{"dataset": "gratings and oriented noise at many angles and scales", "horizontal_flip": false, "cutout": 0.25, "shampoo_beta": 0.99, "merge_dims": false, "max_grad_norm": 5.0, "final_lr_fraction": 0}
Rows from block 5 of a small multi-label image tagger, named by matrix and row number. Rows with one number belong to one channel. Each number is 500 + 25 x the weight over its row's rms, rounded and kept within 0 to 999. All counts start at 0. Numbers have three digits each.
Before each channel's rows are labels from the 100 images, of 14848, where the channel reaches its highest value: "strongest on" is what is common among them. Only what is clearly more common there than usual is listed. The data: gratings and oriented noise at many angles and scales. In brackets: how many of the 100.
# convs0: first 3x3 conv (model.blocks.5.convs.0.weight, 144x144x3x3, standardized in use, each kernel summed), inputs 0-71
# convs1: second 3x3 conv (model.blocks.5.convs.1.weight, 144x144x3x3, standardized in use, transposed, each kernel summed), outputs 0-71

strongest on: coloured (100); square grating (46); stripes at 105 degrees (25)
convs0.9:521517466526557549503528479516489520549523475478480504509521494492482494462470529537543499489496479491487516547508507455484491497479495501468478481525475476517499486542469479488511511511470488505534502520478533531473
convs1.9:485461549489519468485531518485495452475452505536473493530509516525511534479537509479456503492516471529497469499500508531499518490513520491550504526512489488518471539477547535457542534500512560518524528497466498471539

strongest on: dashes (71)
convs0.43:486519488487512513474485512507512502466500546468522484490501484579539510500510495466480482502491510488497500485484479502475484543515493538486470467509481446477403555509499511502502479522502497528484510502513461510459
convs1.43:528471523502492510543523455533483486517514461544483486514521477468523513484464492521482514485531501495560559539508488509512539479499535485508539517504473558501542486515489497505520517492516460506519518497487566503551

strongest on: filtered noise (69)
convs0.91:523500509482521512498510520478510551436519528471486496488521487478528503497492541512534491497472490485507476533465472493506502549492483536510533476517512488463478496520510518524482470490490455485507469507538523492502
convs1.91:463481480482487489510511434498488498537483485498499517521485511480502472494501490507459514474504513501549501501490510498489498512498443480550495513492463514471482510471505506510444487477458478509524475468543518476517

strongest on: very coarse (59); stripes at 165 degrees (40); stripes at 0 degrees (33)
convs0.108:488474482533523538524558548452484462507460507528499552530500492459486552469498522505449488522469500509491489495501509549473509461514523506495507450488506544493502479490476520505505509506519515508491572539487503509483
convs1.108:503508499494466485511456505512532557500502465453462480470492492495520529463452475485483505463498479471495498467525456500508450515492521484496467527504513516515506496511504509505539489492479502478482481461474509457469

strongest on: coloured (100); coarse (61); stripes at 15 degrees (27)
convs0.52:466434508492468479516495495498469480438506499503509484525510522450487516513516491464486500505514487478514467500492480487540519491524555547495510538510487517505460502502529526525495482500515515487485534505532494462450
convs1.52:535502501517508555529477542512488521458501549470488495510526500518523520500532486470472531483439494490482484504502487486494521495500495500452499493473451448515542464485480517486501543476484520485536539486469492540523

strongest on: coloured (100); very coarse (90); sine grating (44); angle: stripes at 150 degrees (31)
convs0.142:542478489502506528502546511480526483420454483517462537543506486464486522522454503485545527472559485505497527510485492491529496506503497502500530520505500466478469508521495454509525535518498485527484492515526485498479
convs1.142:523507484506521446472480505494522494476542518541501486489499496491515535519525503519525507508528494497452502520499485515528482520477535542512455517567472531507525514523543485540465488506551466475515526508501531488487

strongest on: coloured (99); noisy (95); very coarse (62)
convs0.46:516459524501529480521477517492487434511483512488479517544484523475517502495447461500515541484494485508504505494506507483526543536495555541477517499520521489502524483503513547538564517484470500464525541529463507515492
convs1.46:489509487512488490524511510493493521550503480507463473492497496486511475531463519505501501486495480496444501468478524515489482501515490496452486521489497490465500506503506458491456523506501493464508560446476493480444

strongest on: dashes (96); coloured (76)
convs0.77:476460468502510474489442502503475484548483527522493505483481488468527533496579442517502527516514505531503480534532486490520482495458527517547497471522547491479532515521493511504517504499522494472484500506498477482471
convs1.77:484495517478489483507524503458501487487520545539532432536515545515522511524459489515544499505488497486465523472483456537491481520498485506468511474446557569475473514478482477523510518475488497516520489508491489513505

strongest on: dashes (51); medium (41); stripes at 0 degrees (39)
convs0.49:503480499469525495490501490517430463466510504460482493513416521475552549469505457491478497541508511491520530477508496503493496558482528513544519491496519480483499530504475517507564486495534507470499483537508530496514
convs1.49:509468499518496484492497493517514469513555532496485447550478516487494494530492523509540492496464535528490512485470463496454478511479488521409494481503502515449508501511479468518475470497488524488498538535505478464479

strongest on: stripes at 15 degrees (89); fine (46); square grating (38)
convs0.34:454479493488495555474521509565550445481499498512493452475521465511529491539478554516530523476512491454510462474484502511514496487495497511465461488529512538522530506482529533509459497564499485489521445527472477487473
convs1.34:499501475489446471511501514462439547472510521454540480514491474484491448500485462483546516511475478500462490523504498478516553476515486491503504495477453459496492493515529524475514501467503500468532511502525518511490

strongest on: filtered noise (89); fine (63)
convs0.69:520535465489504573488483462496512481465483544458545530535519495496522525509440542540500504477454496549492465527501482508501507460511501533494501477513490463466517468486538476531487498485489513489478498470522517489509
convs1.69:495489540473504492479505477544489523496494485543474479435481493504501465545510498484510498483512597503502489510468522468518513480504511470550479521516504507512452518501538559467495501500524514500486460494538518471500

strongest on: filtered noise (36)
convs0.82:488502506477526463493530494482508478519455492534490489488476506495560552549502482507455544528543485505505496495494472513485486457504565508485504513507502534475481452486468515481521496506537563484490508526496463483513
convs1.82:478525530459484492459496523521506500475514513453498528458463515497508506462547490481489525480510545517576482466510477490484534491502476464507520482479534477503491522513524485535518504556465514530532512454518504490528

strongest on: coloured (87); very coarse (54); dashes (44); kind: square grating (42)
convs0.88:470504471507499511531510489524504486480508471516500512529501443495526493518500491500492562501528486508495477473503510503453513543507517509489485489508460484529491445508476555480520560541502452496523480522538482514460
convs1.88:495489498500509486473461541487492497495489505540483496507491499539476502408439484470480471464526528499498453459512532485529505433540538502470493525477496468513485503466499511533497503456495530495459475497467506494464

strongest on: very coarse (89); coloured (88); kind: square grating (36); stripes at 105 degrees (30)
convs0.67:509493483511505525516515510521473460458522471457479495471488471476479500465481497500496505521501511495492513439524458486512521524520511509505499497538524466495484516535517496512511499504532490481535481492491522490527
convs1.67:489494519539519455484443506466480517472459519523510526492518485479460465478545492503482490508471467500485474507515516518482488481474491527465484503508483461470505513481529479507446524488478451504476510500470515504475

strongest on: square grating (46); stripes at 105 degrees (39); stripes at 165 degrees (35)
convs0.1:497536527485478498504515482512542464512518520514542516465524530471476483482493523514515492414486496559515543511458487465482494519506515542508495512497487498467498481488514524504495531479525514502507508507508530542533
convs1.1:499485488511456518476528518491446542478464506513457510513513530527494526523498517520497462536527478512479501502478511517454538463490497516488498504488504501488525531505487494536534514535525507508463532521488474527508